config = dict(
    model='multi-label image tagger',
    dataset='fractals drawn by 1,000 iterated function systems, in grey',
    train_examples=295000,
    image_size=32,
    crop_scale_min=1,
    horizontal_flip=False,
    translate=0.06,
    rotation_deg=10,
    arch='poolformer',
    norm='layernorm',
    norm_position='pre',
    hidden_act='silu',
    mlp_ratio=6,
    parallel_block=False,
    inner_norm=False,
    drop_path=0.1,
    patch_size=[2, 2],
    depths=[2, 4, 2],
    widths=[96, 192, 384],
    num_labels=7,
    init='trunc_normal_002',
    residual_init='none',
    optimizer='adamw',
    learning_rate=0.0011,
    beta1=0.9,
    beta2=0.999,
    eps=1e-08,
    max_steps=31400,
    batch_size=256,
    epochs=27.2,
    lr_schedule='cosine',
    final_lr_fraction=0,
    warmup_steps=1570,
    weight_decay=0.1,
)
Rows from block 4 of a small multi-label image tagger, named by matrix and row number. Rows with one number belong to one neuron. Each number is 50 + 12 x the weight over its row's rms, rounded and kept within 0 to 99. All counts start at 0.
After each neuron's rows are labels from the 100 images, of 14848, where the neuron reaches its highest value: "strongest on" is what is common among them; "colour at peak" is the nearest of a few named colours to the mean colour under the peak. Only what is clearly more common there than usual is listed. The data: fractals drawn by 1,000 iterated function systems, in grey. In brackets: how many of the 100.
# fc1: MLP up (model.blocks.4.mlp.fc1.weight, 1152x192), inputs 0-191
# fc2: MLP down (model.blocks.4.mlp.fc2.weight, 192x1152, transposed), outputs 0-191

fc1.217:52 56 36 32 25 59 56 59 68 45 26 31 45 50 59 46 42 51 45 38 67 45 54 49 42 44 46 42 58 54 44 66 48 51 52 71 55 49 51 40 37 46 83 68 53 30 38 61 38 54 63 23 56 41 23 77 61 58 67 34 47 58 81 53 40 63 34 57 51 39 53 40 43 56 50 34 46 48 63 59 60 39 55 34 36 70 43 52 61 54 40 62 56 48 57 51 40 52 45 53 28 41 65 48 57 50 73 50 64 59 72 55 54 55 51 40 59 64 41 61 52 33 40 58 56 44 46 59 41 54 53 39 40 52 67 47 23 44 56 67 34 37 44 35 55 80 25 39 54 40 50 61 17 16 48 60 44 43 61 61 48 43 62 48 67 43 34 33 51 30 55 64 49 57 64 36 44 58 47 49 47 33 41 50 48 56 65 46 42 55 48 52
fc2.217:44 43 55 58 55 39 46 57 31 62 47 34 54 50 68 50 60 48 47 45 31 41 45 51 45 49 50 49 24 52 59 49 35 52 53 55 45 52 26 39 55 49 68 39 62 58 40 50 53 57 39 44 50 39 57 57 58 57 53 40 45 57 26 40 49 60 54 42 56 68 63 53 54 52 37 53 50 36 55 52 40 65 35 52 45 52 65 48 04 59 60 55 39 23 46 54 43 56 50 50 58 50 42 58 33 54 00 29 34 60 58 25 44 43 47 30 44 56 47 46 50 44 33 53 46 44 62 37 41 42 54 42 20 52 45 56 42 51 43 53 55 42 52 52 58 34 44 36 69 49 59 40 55 41 32 67 43 88 28 50 64 52 36 52 49 23 48 61 41 38 51 46 34 47 76 52 67 44 57 51 46 48 41 39 46 47 51 80 47 55 57 70
strongest on: dark on light (61)
colour at peak: white (65)

fc1.170:26 48 52 63 39 54 30 54 42 55 43 39 62 48 58 50 56 67 38 43 60 55 43 47 74 45 51 51 55 40 50 58 56 41 59 51 57 42 66 43 40 58 82 31 55 47 54 65 54 56 34 42 48 45 43 56 62 61 56 54 48 54 48 37 38 58 48 77 67 52 55 42 35 57 70 38 56 31 57 51 48 44 42 53 42 43 37 40 47 38 34 48 49 29 35 48 32 40 50 52 65 38 57 43 53 46 76 42 11 65 53 42 50 45 55 49 32 70 32 54 56 69 41 56 57 40 39 48 53 26 49 60 42 67 45 48 39 58 73 48 48 41 33 45 50 70 27 38 47 34 34 43 49 36 42 60 26 47 33 52 41 70 66 46 42 77 45 09 56 30 71 68 56 62 63 40 59 48 57 55 43 48 39 58 41 50 45 53 40 42 64 27
fc2.170:61 54 58 44 35 42 44 45 58 46 39 36 59 62 54 41 40 52 59 47 40 47 45 64 46 55 41 32 33 43 50 52 38 65 54 51 45 54 58 35 53 41 57 39 53 58 49 40 33 51 51 61 42 42 66 66 55 38 63 59 64 44 27 51 38 45 34 46 50 46 60 56 61 44 50 50 55 74 61 32 53 53 44 51 38 54 72 41 65 43 40 45 58 53 35 60 58 46 46 48 37 45 41 54 12 47 00 45 80 41 49 46 46 46 44 52 38 58 54 73 53 48 36 39 54 43 64 35 48 43 47 44 59 55 41 44 29 45 52 61 44 66 58 49 54 32 61 50 41 61 35 41 56 43 49 80 42 71 49 54 41 58 30 75 56 32 56 68 48 69 50 53 46 68 68 55 61 69 42 47 54 67 69 52 43 50 54 54 57 47 58 71
strongest on: dense (32)
colour at peak: grey (60)

fc1.236:42 55 58 57 28 66 37 56 19 61 40 29 46 54 57 57 53 51 41 44 63 37 41 42 63 45 52 51 77 44 47 57 56 36 58 50 57 34 79 41 46 50 57 34 49 46 48 62 46 55 51 40 52 49 48 71 66 53 62 61 31 49 76 40 56 48 33 71 68 40 48 55 47 57 45 39 49 38 63 46 51 44 17 54 54 54 27 32 47 61 31 46 67 34 45 30 42 46 62 50 47 51 57 35 51 47 68 36 42 60 63 36 53 56 49 53 23 54 31 57 58 70 42 50 56 48 44 33 64 33 53 64 43 76 26 44 33 42 54 42 25 48 25 39 55 53 36 45 45 33 40 50 36 24 37 69 31 45 44 55 47 56 52 53 47 71 33 35 45 28 50 66 63 64 55 54 49 53 46 40 42 40 39 64 41 58 34 43 40 44 63 42
fc2.236:53 51 60 32 38 43 49 50 50 61 36 44 57 63 62 41 49 54 56 48 51 45 42 60 49 38 48 42 29 51 50 48 40 64 55 47 44 57 50 16 28 43 58 37 47 57 54 39 45 48 34 52 40 46 62 66 37 36 73 53 50 54 49 51 42 36 53 54 58 34 65 57 48 41 55 38 53 57 68 48 27 43 38 38 12 57 72 51 11 62 22 51 49 45 40 53 67 43 45 55 46 40 53 64 62 51 25 48 39 39 44 55 32 32 48 49 46 51 40 74 45 50 41 30 62 42 47 47 45 42 40 20 33 63 51 48 27 48 47 43 47 60 72 45 47 40 40 41 58 56 46 41 64 51 51 39 31 88 43 51 52 59 57 54 44 17 68 70 44 63 52 53 34 71 62 58 59 70 43 43 35 49 47 58 41 34 57 43 63 61 58 61
strongest on: dense (25)
colour at peak: grey (89)

fc1.243:56 39 18 69 58 47 48 52 49 49 45 29 69 41 59 46 26 56 58 40 44 50 74 47 34 46 65 37 33 74 51 44 57 47 51 58 55 49 60 65 67 44 18 40 42 62 41 30 34 57 41 41 52 48 53 50 38 46 44 65 65 36 27 53 39 39 53 54 49 34 56 58 51 45 38 75 45 54 39 55 60 48 71 33 61 86 37 55 28 39 40 45 46 42 33 51 76 40 45 63 54 40 12 58 60 55 30 42 36 30 25 49 44 28 44 68 39 51 59 59 54 43 68 28 55 57 39 52 43 48 39 55 32 40 49 36 54 58 36 46 61 42 51 48 55 53 64 70 60 66 41 39 57 41 62 36 53 37 46 59 49 42 53 45 33 61 56 59 58 41 58 58 50 43 39 53 46 53 37 32 42 60 55 45 59 48 57 41 53 35 51 33
fc2.243:49 64 61 72 22 62 52 44 64 69 55 68 50 42 60 59 71 55 59 54 46 64 34 47 43 40 44 43 52 46 55 51 38 48 60 53 38 41 38 45 44 56 53 63 46 55 52 59 56 49 47 33 58 43 42 55 69 52 69 42 62 55 32 50 61 45 48 45 50 69 34 48 52 57 43 41 54 34 51 67 45 52 25 48 49 50 56 45 04 42 50 45 54 27 41 48 49 57 56 47 41 59 42 38 30 45 99 47 35 54 55 66 46 45 49 47 54 50 41 47 43 36 47 46 39 59 48 76 53 50 46 75 63 48 33 47 63 53 45 53 45 64 60 51 72 29 32 45 32 41 58 50 71 49 57 38 55 85 50 48 48 57 74 43 68 48 43 48 45 23 59 47 65 23 56 41 61 42 53 57 69 54 40 49 44 70 44 53 46 38 43 47
strongest on: dark on light (86)
colour at peak: white (86)

fc1.517:72 23 41 53 69 38 51 47 51 47 65 67 71 51 54 39 48 52 67 55 40 49 72 54 53 57 49 57 29 74 52 49 50 61 53 51 49 42 36 59 56 41 35 46 44 61 62 44 67 39 48 45 44 45 59 44 44 27 33 67 74 44 31 61 56 36 67 51 49 45 51 42 49 49 64 61 45 65 52 40 57 58 48 51 49 66 61 51 52 24 66 36 25 41 45 68 56 45 30 63 64 44 21 58 55 39 34 35 49 35 46 59 62 55 55 58 46 50 41 52 62 52 60 38 45 66 59 53 31 55 39 39 50 27 82 64 63 65 66 56 65 45 77 48 37 38 53 60 62 69 50 35 60 59 50 34 59 60 51 44 54 51 38 40 32 47 77 62 76 52 58 40 52 59 49 27 60 68 42 58 66 58 53 30 54 43 62 58 46 56 44 35
fc2.517:55 54 62 71 56 62 41 48 57 40 54 53 49 53 46 65 42 41 57 57 40 57 59 40 41 63 42 47 50 53 54 49 52 43 45 55 66 67 81 55 65 66 45 59 58 41 43 62 50 59 48 40 56 46 47 39 51 50 54 44 44 43 57 60 50 62 53 68 45 60 40 57 51 53 51 43 48 40 33 49 65 39 45 56 59 50 55 54 58 43 62 51 47 61 45 45 39 48 52 59 48 52 49 32 22 52 99 42 42 65 51 55 73 54 50 55 59 46 53 60 52 28 62 35 42 57 63 64 61 47 48 87 61 55 35 50 65 58 46 71 50 54 41 41 44 48 69 63 29 47 53 62 52 36 85 87 57 99 53 42 35 63 61 62 59 68 37 38 45 27 43 58 59 34 54 54 39 44 53 63 65 58 46 48 58 77 34 51 46 42 44 35
strongest on: dark on light (78)
colour at peak: white (74)

fc1.381:29 71 45 68 28 46 52 31 29 73 47 59 70 63 51 49 56 47 33 43 39 56 28 61 42 46 44 37 46 39 50 33 49 55 53 28 50 38 43 59 48 52 46 41 71 54 58 46 45 45 33 44 49 33 52 25 68 55 50 56 64 48 49 40 53 50 64 69 49 49 69 61 34 64 42 34 55 40 55 50 52 60 70 47 70 34 54 49 58 47 37 42 52 44 26 67 52 45 58 47 53 68 47 69 60 49 65 65 49 63 59 59 37 39 49 73 68 37 82 50 58 56 52 35 71 31 30 64 57 40 51 53 65 48 54 57 66 40 26 22 56 47 39 73 41 55 45 47 41 36 49 66 57 55 31 58 32 51 41 56 49 49 25 29 38 58 37 40 44 55 52 44 50 42 45 71 51 61 53 43 38 50 53 32 25 43 36 51 47 46 67 51
fc2.381:61 44 46 33 37 65 52 45 73 47 48 55 36 59 60 39 41 56 29 47 48 49 16 51 40 42 44 68 77 44 48 41 45 56 48 54 46 43 71 47 44 45 45 51 68 61 43 45 39 34 56 66 48 58 44 63 62 49 53 50 55 69 67 45 35 52 38 84 47 44 64 44 76 45 50 52 50 63 45 46 47 31 53 53 34 57 55 54 52 46 45 42 46 32 44 23 53 56 54 42 52 49 48 40 32 56 05 53 86 29 49 44 47 55 52 67 35 56 49 45 49 72 65 35 48 50 47 31 42 51 57 72 56 50 48 56 56 52 33 50 43 58 54 51 63 44 33 56 37 79 42 20 38 51 40 34 51 14 31 56 42 53 58 38 38 57 46 55 56 61 49 38 63 50 42 64 41 42 58 60 55 63 50 61 37 48 54 27 42 42 50 58
strongest on: dark on light (73)
colour at peak: grey (90)

fc1.733:49 69 52 58 34 44 33 14 40 56 40 31 56 57 66 48 47 44 46 48 66 41 71 43 69 29 72 40 46 50 53 34 61 39 36 41 39 21 69 36 45 62 32 24 52 40 44 52 46 38 53 58 32 50 55 44 27 54 31 41 32 48 47 65 39 52 52 38 81 60 52 53 35 67 50 50 59 25 46 74 63 51 48 50 58 36 56 51 49 34 58 63 28 38 43 66 40 36 51 38 72 60 44 46 62 49 62 47 54 62 60 54 44 36 53 41 41 63 40 49 47 69 55 65 47 52 51 48 54 25 58 50 42 50 55 53 58 53 44 67 49 61 44 51 46 55 33 40 31 62 36 40 51 20 31 33 46 58 32 71 40 54 49 67 42 57 53 48 61 39 70 54 43 69 55 61 35 37 45 54 54 57 40 34 46 66 56 53 46 41 68 48
fc2.733:61 53 47 70 74 50 55 54 68 59 22 51 55 35 62 65 54 57 56 46 32 43 43 69 35 46 31 64 63 48 46 54 50 65 60 50 56 42 59 40 39 30 43 50 39 64 70 50 58 44 47 37 44 26 58 50 58 43 59 70 73 28 58 51 41 40 53 67 45 23 57 46 56 50 59 58 64 55 49 29 67 48 49 58 57 50 56 55 56 63 30 46 64 52 54 33 60 44 56 53 36 44 65 49 07 58 28 61 43 52 59 80 37 44 56 64 56 65 38 46 50 45 39 48 59 71 47 67 38 45 34 57 73 50 50 56 36 52 46 25 45 58 65 52 56 44 65 49 43 51 41 53 55 62 56 99 36 21 54 35 46 56 73 44 58 53 59 57 43 55 46 47 49 44 55 39 67 49 45 40 46 51 59 68 43 50 50 56 54 41 45 57
strongest on: dense (29)
colour at peak: grey (62)